{"encoder_arch": "jasper", "model": "waveform autoencoder", "dataset": "chords played on synthesised instruments", "train_examples": 52083, "input": "waveform_16khz", "bottleneck": "plain", "encoder_norm": "batchnorm", "encoder_activation": "relu", "encoder_drop_path": 0.1, "encoder_depths": [3, 6, 3], "encoder_kernel_size": 5, "encoder_wave_channels": 128, "encoder_wave_strides": [5, 2, 2, 2, 2, 2], "encoder_widths": [96, 112, 144], "loss": "mse", "latent_channels": 64, "decoder_norm": "batchnorm", "decoder_activation": "elu", "decoder_widths": [32, 64, 128, 256, 256, 256], "decoder_blocks_per_level": 1, "decoder_block": "basic", "decoder_attention": false, "decoder_upsampling": "nearest_conv", "init": "kaiming_normal", "residual_init": "none", "optimizer": "adamw", "lr": 0.0036, "beta1": 0.9, "beta2": 0.99, "eps": 1e-08, "grad_clip": 3.0, "cautious_weight_decay": true, "steps": 5400, "batch_size": 64, "epochs": 6.6, "lr_schedule": "cosine", "final_lr_fraction": 0.05, "warmup_steps": 100, "weight_decay": 0.09}
Rows from block 7 of the encoder of a small waveform autoencoder, named by matrix and row number. Rows with one number belong to one channel. Each number is 50 + 10 x the weight over its row's rms, rounded and kept within 0 to 99. All counts start at 0. After the name is the row's rms in percent of the matrix's.
After each channel's rows are labels from the 100 clips, of 14976, where the channel reaches its highest value: "strongest on" is what is common among them. Only what is clearly more common there than usual is listed. The data: chords played on synthesised instruments.
# convs0: first width-5 conv (encoder.blocks.7.convs.0.weight, 112x112x5, each kernel summed), inputs 0-111
# convs1: second width-5 conv (encoder.blocks.7.convs.1.weight, 112x112x5, transposed, each kernel summed), outputs 0-111

convs0.3 075:57 35 50 53 27 39 44 54 48 56 46 72 42 42 28 33 52 50 69 46 52 49 54 28 50 51 46 44 23 46 18 50 42 61 43 45 52 44 40 54 59 49 57 47 46 52 46 58 42 55 59 61 87 55 58 52 65 59 41 51 53 50 54 58 50 60 57 37 58 41 53 56 55 52 49 52 53 46 65 59 62 64 58 46 53 45 44 58 52 42 36 42 60 39 59 37 43 56 50 55 54 72 53 52 51 47 44 54 43 51 64 41
convs1.3 080:26 53 55 46 55 39 42 15 49 47 54 40 66 59 51 46 57 29 49 42 53 55 60 68 50 21 40 45 43 53 70 40 43 30 46 45 59 49 45 58 53 63 58 54 47 37 53 58 28 49 66 46 38 46 35 47 44 41 56 60 54 48 50 59 63 38 45 48 45 52 52 47 47 50 53 35 49 41 60 49 56 45 49 52 45 53 33 45 48 51 54 65 37 67 52 41 36 49 57 45 61 58 42 40 42 63 58 66 42 46 45 62
strongest on: horn-like; mains hum

convs0.35 087:47 43 67 54 49 52 57 53 46 55 41 65 49 49 44 36 51 77 40 63 59 63 39 49 45 64 60 48 41 44 53 75 51 56 55 29 50 49 36 36 49 60 46 46 75 45 51 55 61 42 52 65 78 51 55 49 56 67 38 59 55 42 49 54 54 48 53 41 50 43 50 51 58 46 35 60 41 61 50 58 58 50 49 51 61 25 41 47 40 47 51 55 53 57 45 69 54 31 74 61 49 48 31 54 55 49 44 42 44 53 49 34
convs1.35 076:47 47 29 66 52 40 63 57 50 54 46 37 47 44 37 48 40 54 46 42 46 51 57 44 43 58 42 46 48 48 40 48 40 57 45 52 48 59 52 65 45 53 51 57 53 50 64 54 44 39 40 31 47 61 38 50 41 64 62 37 36 85 48 46 33 42 27 54 53 49 34 48 48 32 49 57 45 48 51 38 27 43 42 62 56 48 51 41 55 51 49 68 60 59 49 70 42 29 29 62 51 43 54 26 53 44 48 50 42 50 46 46
strongest on: mains hum

convs0.99 073:60 38 49 61 39 47 45 39 40 44 41 50 39 48 49 43 42 48 39 55 44 59 39 45 55 57 63 47 29 40 58 75 55 61 32 49 55 12 41 40 44 61 70 41 63 53 47 68 35 43 58 55 68 56 53 44 48 72 42 48 62 54 31 48 60 68 35 51 52 38 49 51 63 53 43 52 45 43 53 50 61 44 65 43 64 45 54 51 38 53 44 59 52 43 52 45 49 52 45 57 44 30 44 40 50 49 48 48 51 60 61 40
convs1.99 059:44 63 59 38 42 52 42 69 65 48 53 39 50 51 50 52 60 54 47 59 54 39 74 55 37 49 35 60 48 50 48 61 47 41 55 54 41 42 51 50 52 38 53 61 59 33 48 55 53 48 55 50 35 44 31 56 55 59 69 50 55 49 37 81 33 54 47 49 68 50 66 53 50 36 48 67 58 54 40 49 63 56 48 47 52 37 45 50 49 52 46 35 60 66 67 62 20 36 56 46 52 46 51 36 52 53 68 54 52 53 39 70
strongest on: clipping; text has "clipped"; marimba-like

convs0.44 111:46 44 36 43 47 53 58 49 49 49 57 43 45 66 41 54 66 76 48 50 43 53 58 25 25 50 74 32 44 40 50 55 64 50 70 36 46 54 40 57 48 41 51 44 53 54 52 51 61 46 56 41 51 33 56 60 48 45 50 52 46 30 52 66 78 66 42 76 49 54 63 46 51 48 39 54 47 46 47 57 57 59 48 56 46 32 44 53 63 66 56 50 46 63 47 45 58 49 47 75 53 57 49 48 52 44 55 44 43 47 57 62
convs1.44 124:58 26 61 45 53 49 46 50 22 46 36 57 45 34 53 27 48 41 62 52 57 44 28 40 51 47 47 59 67 22 37 46 56 52 42 39 64 40 51 28 33 59 50 44 53 47 48 48 48 60 44 53 41 51 45 38 41 31 50 49 48 47 54 42 52 45 39 33 50 59 46 36 50 42 54 37 64 31 43 54 43 61 51 56 52 33 48 53 38 53 39 46 53 45 61 45 44 47 50 61 33 48 31 54 60 56 36 54 54 57 57 51
strongest on: electric piano-like; mains hum

convs0.32 098:42 53 50 53 44 45 44 64 53 51 52 45 53 51 47 54 20 49 55 46 53 52 51 53 43 42 27 50 57 55 48 52 53 49 44 47 51 57 52 53 48 48 09 60 42 38 48 14 45 48 48 43 56 47 40 38 47 49 63 51 46 48 60 49 33 36 46 51 27 49 54 57 30 51 56 44 48 54 46 48 53 50 10 49 47 54 43 44 42 47 49 50 22 35 59 62 52 50 52 45 50 55 38 45 56 53 51 52 52 46 43 44
convs1.32 051:61 34 57 47 62 61 54 43 54 59 47 63 56 51 61 58 68 68 41 63 46 54 63 43 59 59 69 33 62 63 61 58 60 31 71 48 49 53 53 47 53 52 57 56 33 68 51 48 66 58 55 38 54 45 55 55 52 40 45 47 57 40 72 60 68 73 61 52 46 45 64 62 50 57 51 63 42 56 53 49 52 52 62 59 52 47 35 75 70 66 51 58 60 53 50 56 45 52 67 57 46 46 53 35 54 57 41 45 44 48 49 52
strongest on: muffled (low-pass); clipping; text has "clipped"

convs0.56 084:46 58 41 53 55 46 49 45 53 51 58 55 59 47 54 49 16 55 55 44 52 59 49 53 49 42 42 56 55 59 50 48 55 50 52 44 51 50 53 51 54 52 12 53 49 47 46 12 41 58 42 55 60 50 38 41 53 42 68 44 54 42 59 44 37 40 48 45 22 54 42 52 17 50 58 43 54 44 42 48 55 50 13 48 49 51 49 38 50 42 45 54 32 57 53 54 49 57 43 41 55 48 46 52 54 58 46 56 53 50 47 46
convs1.56 044:49 53 57 35 41 59 52 50 44 55 44 52 46 26 42 49 77 65 43 42 50 37 36 47 52 66 50 61 52 45 55 58 45 53 52 49 48 60 49 49 47 47 60 44 59 73 47 62 51 62 47 65 51 55 56 66 60 68 31 49 58 51 52 81 40 61 56 44 55 44 52 41 42 46 50 71 39 68 49 52 59 61 64 40 56 51 54 79 52 54 42 36 37 57 51 50 52 61 61 50 54 66 46 43 50 38 50 32 53 51 60 44
strongest on: clipping; text has "clipped"

convs0.89 105:35 41 50 54 57 38 34 61 50 35 51 40 53 63 55 57 44 42 42 54 43 70 53 70 48 44 51 52 35 30 50 59 40 62 43 52 34 47 62 51 51 51 48 63 56 52 47 67 50 38 17 45 44 50 44 40 51 60 60 28 49 43 57 63 51 30 49 48 39 51 44 43 48 45 49 39 52 63 52 39 37 23 53 56 49 48 48 37 47 51 41 62 35 48 53 72 44 45 29 43 49 57 38 39 44 59 52 42 56 47 38 41
convs1.89 078:57 51 58 53 58 55 78 45 55 41 51 72 58 53 49 45 46 34 44 63 51 55 51 69 64 21 62 59 53 53 52 54 55 60 51 43 54 74 53 57 59 53 44 53 58 56 58 42 65 54 40 55 43 59 55 54 62 52 63 44 47 65 68 66 44 56 64 51 63 46 72 48 57 45 54 43 41 45 53 74 57 60 38 59 61 50 44 65 41 48 46 47 54 48 47 74 41 53 71 55 50 53 51 46 39 53 42 46 51 33 58 43
strongest on: clipping; text has "clipped"

convs0.45 105:60 45 56 34 53 63 55 38 53 45 50 42 58 65 57 51 34 61 54 51 38 55 38 47 36 51 59 32 51 54 30 45 55 44 47 52 47 51 60 39 53 54 39 54 58 53 53 53 52 32 52 58 51 36 48 53 46 38 55 47 31 31 43 48 35 34 49 70 58 54 69 56 49 33 43 69 40 52 48 57 73 52 50 55 48 52 49 43 26 42 60 58 41 67 61 52 43 39 37 34 41 19 54 48 49 53 61 54 43 45 44 58
convs1.45 135:61 41 57 42 59 50 45 50 54 40 36 59 44 34 64 45 52 43 61 51 65 31 44 62 64 51 52 61 60 43 41 40 54 56 42 34 62 50 60 44 46 59 51 70 65 61 68 51 60 67 43 61 37 44 41 39 53 45 48 64 37 47 76 53 51 41 44 43 48 56 53 44 51 45 67 43 59 47 41 65 46 60 50 69 63 49 45 55 42 60 39 27 51 53 67 43 41 50 46 69 45 50 46 39 56 62 32 57 60 63 52 61
strongest on: mains hum; electric piano-like

convs0.69 111:36 54 48 32 42 36 47 38 48 51 31 45 49 49 45 55 51 54 58 47 34 55 38 42 45 60 57 38 58 62 42 58 49 41 52 60 35 62 49 62 29 71 38 43 40 53 47 39 55 43 50 37 56 17 54 48 47 41 38 52 48 33 39 48 42 43 67 59 52 43 64 49 44 46 42 40 45 53 66 45 72 51 37 53 49 64 48 44 43 59 47 50 47 52 68 45 29 57 42 45 68 58 40 39 49 52 39 52 57 52 32 38
convs1.69 100:49 39 57 39 65 34 49 50 32 41 51 51 41 40 55 39 50 53 53 50 47 47 44 58 59 47 47 54 67 36 55 57 53 55 38 55 43 52 64 55 26 76 49 64 55 45 58 51 49 74 44 53 44 52 40 50 35 42 44 57 48 46 50 43 51 40 47 47 54 57 59 39 48 49 46 17 58 50 50 60 55 55 50 57 55 41 34 45 46 61 48 48 52 46 68 49 44 65 49 71 59 50 44 26 56 74 36 65 69 51 64 52
strongest on: electric piano-like; mains hum

convs0.50 083:62 45 46 58 44 47 45 94 39 39 41 56 44 52 45 48 28 50 31 50 40 51 68 45 61 53 51 48 55 41 69 56 59 55 43 56 52 37 51 50 32 51 48 48 55 39 33 55 48 44 46 44 75 52 51 55 46 67 57 47 68 53 46 47 49 56 39 43 37 54 45 42 56 45 46 41 50 67 42 39 46 31 57 43 52 50 65 51 48 53 55 64 37 46 40 50 21 42 44 56 49 45 48 37 55 49 47 48 53 48 51 29
convs1.50 071:47 63 36 67 34 65 50 42 57 69 67 50 52 48 46 61 38 53 55 57 65 49 56 36 52 60 57 54 70 53 57 54 65 50 44 66 49 45 47 57 43 64 51 42 64 26 47 48 47 55 54 38 54 43 49 44 31 58 59 58 54 79 42 68 34 39 38 54 55 56 59 56 46 62 47 67 56 62 50 57 43 48 38 43 53 42 30 44 44 46 53 43 60 45 44 41 64 35 47 50 59 43 52 55 74 43 53 58 40 52 39 53
strongest on: block

convs0.62 095:55 24 52 55 40 56 55 52 44 67 49 51 44 54 36 53 49 61 65 45 31 51 36 34 43 52 50 48 46 40 35 58 57 47 50 46 49 62 37 61 40 64 34 35 41 41 59 44 15 59 48 54 55 59 47 46 45 41 47 50 75 68 47 59 52 42 26 49 48 49 55 42 52 55 52 43 34 47 58 69 50 49 40 62 51 49 45 53 39 49 52 63 52 57 56 34 47 55 25 65 46 40 53 45 50 46 51 53 44 53 56 34
convs1.62 107:58 32 55 46 47 29 34 54 33 50 40 51 47 37 40 39 49 36 65 49 52 42 42 56 49 45 51 48 64 36 48 26 57 41 21 40 50 46 59 45 41 63 50 47 49 53 65 48 43 74 43 59 36 46 39 35 39 40 64 52 49 54 52 47 57 39 38 41 48 64 56 41 49 55 68 38 50 40 34 56 40 51 46 69 66 40 40 53 36 59 38 44 52 40 49 50 42 58 50 55 39 45 45 36 62 56 36 57 52 50 65 45
strongest on: the note G; clipping; text has "clipped"; mains hum

convs0.80 116:40 46 71 56 45 48 46 29 37 57 41 60 40 58 56 46 40 85 44 47 48 52 58 51 51 75 51 49 32 55 43 83 50 67 58 42 54 47 63 45 52 49 54 49 59 68 49 50 54 31 60 45 62 47 21 47 49 62 47 61 62 51 37 43 44 48 60 38 48 51 49 66 48 46 49 49 61 50 58 52 43 45 42 49 54 49 43 44 57 43 47 54 46 50 51 33 59 53 33 58 48 30 41 59 53 50 51 59 48 55 50 42
convs1.80 118:43 49 50 44 39 46 42 46 42 53 45 51 36 41 28 30 49 62 49 37 40 32 54 43 53 76 53 37 53 56 53 66 40 55 53 28 49 39 59 59 49 49 47 49 58 63 43 51 52 55 35 42 70 39 39 55 38 57 20 39 51 59 44 41 37 53 40 32 43 46 45 49 47 27 44 56 47 63 61 48 54 57 46 56 49 36 39 58 49 51 33 51 44 47 45 44 54 38 33 60 53 41 46 41 46 45 37 30 38 48 50 42
strongest on: quiet level; block

convs0.86 083:62 35 45 42 42 69 43 66 60 44 54 65 43 46 55 52 34 41 47 52 52 33 51 53 51 33 55 50 63 31 48 24 65 61 19 48 40 44 57 50 35 29 56 55 51 43 55 63 42 39 50 48 42 46 46 49 51 49 50 60 55 57 48 40 45 51 46 40 48 48 54 47 52 47 50 50 56 55 38 38 68 50 66 44 52 53 80 56 53 38 49 31 35 51 47 63 37 52 44 43 34 47 51 39 41 48 58 60 65 48 54 64
convs1.86 101:43 66 34 44 47 65 50 45 40 61 61 40 38 45 35 38 48 47 66 39 42 32 53 25 47 37 60 42 74 57 59 38 46 42 55 42 48 37 41 52 50 55 50 51 47 47 47 58 46 63 66 48 41 43 45 59 38 65 31 70 43 77 52 63 49 47 42 53 49 48 45 50 45 36 41 57 35 53 51 48 64 73 53 36 54 26 46 52 56 50 48 39 54 45 52 45 66 37 39 53 53 47 51 51 48 44 46 60 37 46 45 59
strongest on: block; marimba-like

convs0.19 084:57 35 54 46 44 51 55 46 52 55 50 42 50 60 47 48 73 66 52 43 44 44 55 52 43 57 60 56 44 29 55 58 56 67 60 47 42 56 47 56 44 46 74 46 68 55 55 79 57 45 56 41 47 47 59 51 54 51 43 44 52 55 46 63 78 73 53 60 53 48 57 44 75 52 45 51 53 55 52 55 48 48 62 49 43 53 46 66 68 49 52 52 88 46 46 35 53 52 46 52 54 49 63 53 43 48 58 47 43 46 72 61
convs1.19 056:57 53 51 41 58 54 54 45 40 44 36 49 49 47 58 40 35 49 56 51 54 42 39 44 52 39 33 58 61 32 33 43 65 73 45 48 54 45 55 39 40 52 33 45 75 54 56 35 52 59 53 71 49 39 43 47 48 45 29 56 50 42 52 54 40 40 39 40 44 53 36 44 37 46 67 51 59 40 45 57 52 57 31 52 60 37 48 66 43 60 43 37 20 42 57 42 40 46 50 57 46 57 31 47 59 56 36 56 65 53 49 62
strongest on: electric piano-like; mains hum

convs0.49 096:44 42 71 64 50 64 56 53 41 61 40 45 50 56 56 35 28 79 42 61 38 62 55 52 48 55 58 55 40 43 53 67 40 50 55 38 55 40 53 23 50 51 46 51 62 49 38 53 43 37 42 49 60 56 34 45 47 67 47 53 52 45 30 36 40 51 51 44 52 54 56 50 48 41 37 56 54 54 61 66 38 45 55 52 59 43 53 55 35 38 50 69 33 66 40 47 62 43 56 57 46 36 48 59 53 48 60 53 37 46 41 28
convs1.49 086:51 46 37 56 41 42 53 51 53 48 49 52 48 50 40 47 47 63 42 50 56 55 63 34 45 66 50 39 48 55 39 55 43 46 59 51 57 52 57 64 49 69 59 62 52 62 49 50 55 41 45 36 44 53 35 43 44 64 45 29 33 82 51 47 38 44 37 59 47 54 41 53 44 16 42 56 46 50 54 49 36 42 43 62 49 43 38 48 47 43 55 62 63 45 45 70 46 19 37 61 42 31 49 41 43 56 50 49 42 39 43 47
strongest on: clipping; text has "clipped"

convs0.61 073:54 30 51 46 42 53 49 90 62 48 30 60 45 53 56 50 42 55 52 31 43 46 54 60 47 52 35 46 52 44 44 66 53 56 42 44 48 60 57 46 43 49 50 48 59 43 57 58 20 47 53 57 51 56 52 47 40 50 41 65 65 73 60 32 29 49 51 40 39 47 55 43 48 51 56 46 51 30 61 45 51 60 48 52 49 48 46 50 44 44 50 58 35 52 64 46 39 39 46 57 45 16 60 41 48 46 59 42 48 46 53 44
convs1.61 071:55 46 56 50 42 52 46 77 65 48 74 54 56 55 58 48 44 68 43 56 52 53 65 53 51 67 48 58 61 53 57 35 56 72 55 51 53 45 45 47 55 54 63 60 52 50 53 53 75 50 55 37 53 53 52 44 56 65 88 53 63 51 59 84 40 53 43 60 41 50 62 56 52 42 58 63 49 64 49 65 49 48 57 60 50 50 55 64 57 51 49 53 54 30 60 47 58 42 42 47 40 38 46 44 60 53 54 55 57 52 47 44
strongest on: horn-like; mains hum

convs0.51 095:37 45 44 61 40 50 43 47 45 51 64 72 40 50 50 46 47 41 49 49 43 38 45 55 46 47 47 55 51 37 47 45 46 56 29 45 55 36 62 44 34 44 54 62 56 53 42 58 52 53 43 56 61 48 68 49 44 54 51 51 70 62 53 76 28 32 36 35 52 49 52 49 56 45 58 47 45 61 28 42 78 51 51 39 53 43 54 46 50 45 46 43 63 40 48 68 25 67 48 67 59 44 33 38 47 48 39 55 52 57 36 52
convs1.51 069:59 54 61 52 42 64 61 45 50 60 43 61 45 34 40 67 48 58 53 59 58 32 33 34 61 44 52 59 45 58 47 70 47 51 57 66 39 28 53 64 45 58 39 57 71 59 54 47 45 48 53 57 47 41 47 60 54 54 40 56 50 28 41 58 44 57 44 58 55 49 58 59 58 62 39 53 56 56 44 42 60 60 48 39 56 36 63 62 60 44 51 51 40 40 52 45 35 80 59 55 58 62 66 53 52 44 53 49 78 57 51 58
strongest on: muffled (low-pass)

convs0.88 087:45 32 69 53 33 49 56 52 42 51 65 61 42 61 55 53 32 83 38 42 48 51 68 49 46 63 51 50 39 33 51 79 52 70 44 49 53 49 62 40 41 46 48 55 66 59 44 48 67 43 54 32 55 56 43 54 41 66 41 60 60 56 44 41 44 46 52 45 47 50 54 58 51 44 42 53 54 58 48 66 36 43 47 48 58 52 46 44 57 45 52 60 54 53 45 60 72 44 51 69 37 27 53 46 63 48 45 52 47 62 55 43
convs1.88 092:45 50 38 46 41 34 59 41 61 46 44 52 38 43 32 54 43 64 56 42 48 46 55 42 53 82 46 48 39 54 40 64 42 52 43 48 57 41 58 68 40 54 44 45 52 60 49 50 47 47 36 50 68 56 31 49 45 52 37 36 42 80 45 57 35 57 30 43 43 58 19 47 44 26 50 57 50 62 48 42 31 47 47 47 51 45 45 57 48 36 35 57 54 53 48 64 57 39 38 50 53 45 54 45 50 48 48 35 48 42 52 47
strongest on: quiet level; block

convs0.102 100:48 34 56 38 52 64 64 60 66 56 44 39 60 58 53 64 48 84 55 53 51 55 51 38 49 51 69 48 48 46 42 59 69 46 60 50 41 60 43 49 38 52 45 48 49 57 42 45 44 43 55 56 57 29 53 59 49 39 62 50 50 38 50 51 61 52 54 84 46 44 68 45 43 45 47 61 46 47 54 58 72 60 42 52 52 48 57 49 48 68 45 57 44 79 61 39 46 35 46 51 59 39 42 52 47 52 69 50 48 36 46 49
convs1.102 106:71 36 64 37 63 48 52 50 47 36 45 58 47 40 66 39 54 41 61 53 74 48 42 48 61 46 52 63 63 31 45 45 58 54 37 42 58 48 52 40 40 58 48 58 54 52 60 51 54 70 44 60 39 55 52 34 48 36 54 58 39 48 64 52 54 39 46 39 53 68 52 31 53 43 70 31 62 43 33 62 48 66 47 67 65 37 42 55 38 58 47 41 54 52 62 47 47 41 50 57 43 56 38 42 59 63 35 57 60 52 57 51
strongest on: mains hum; electric piano-like

convs0.72 088:39 31 56 37 52 53 24 47 58 37 33 71 42 40 47 49 49 53 47 46 49 48 42 40 53 63 57 57 23 34 29 48 37 57 52 46 52 37 33 51 44 45 49 44 51 49 44 46 50 52 55 52 76 42 49 41 55 43 37 55 63 53 63 59 43 60 52 38 50 42 31 46 41 44 50 49 48 54 55 38 71 55 41 45 47 56 44 55 39 45 43 22 44 45 55 40 33 42 52 56 56 54 27 49 45 32 52 46 57 54 51 56
convs1.72 058:48 48 49 51 63 44 37 47 77 43 54 63 63 50 60 46 79 58 54 45 49 57 67 70 40 43 39 40 45 63 58 66 51 42 52 44 72 50 53 58 64 44 50 58 58 58 55 54 74 53 56 39 46 53 45 41 53 56 51 56 40 64 69 63 64 53 43 54 45 52 60 49 46 45 57 63 41 55 70 56 71 48 63 63 53 58 42 55 51 50 60 64 30 52 63 52 45 40 60 61 38 55 54 42 50 61 62 55 49 58 51 63
strongest on: mains hum; clipping; instrument: horn-like; text has "clipped"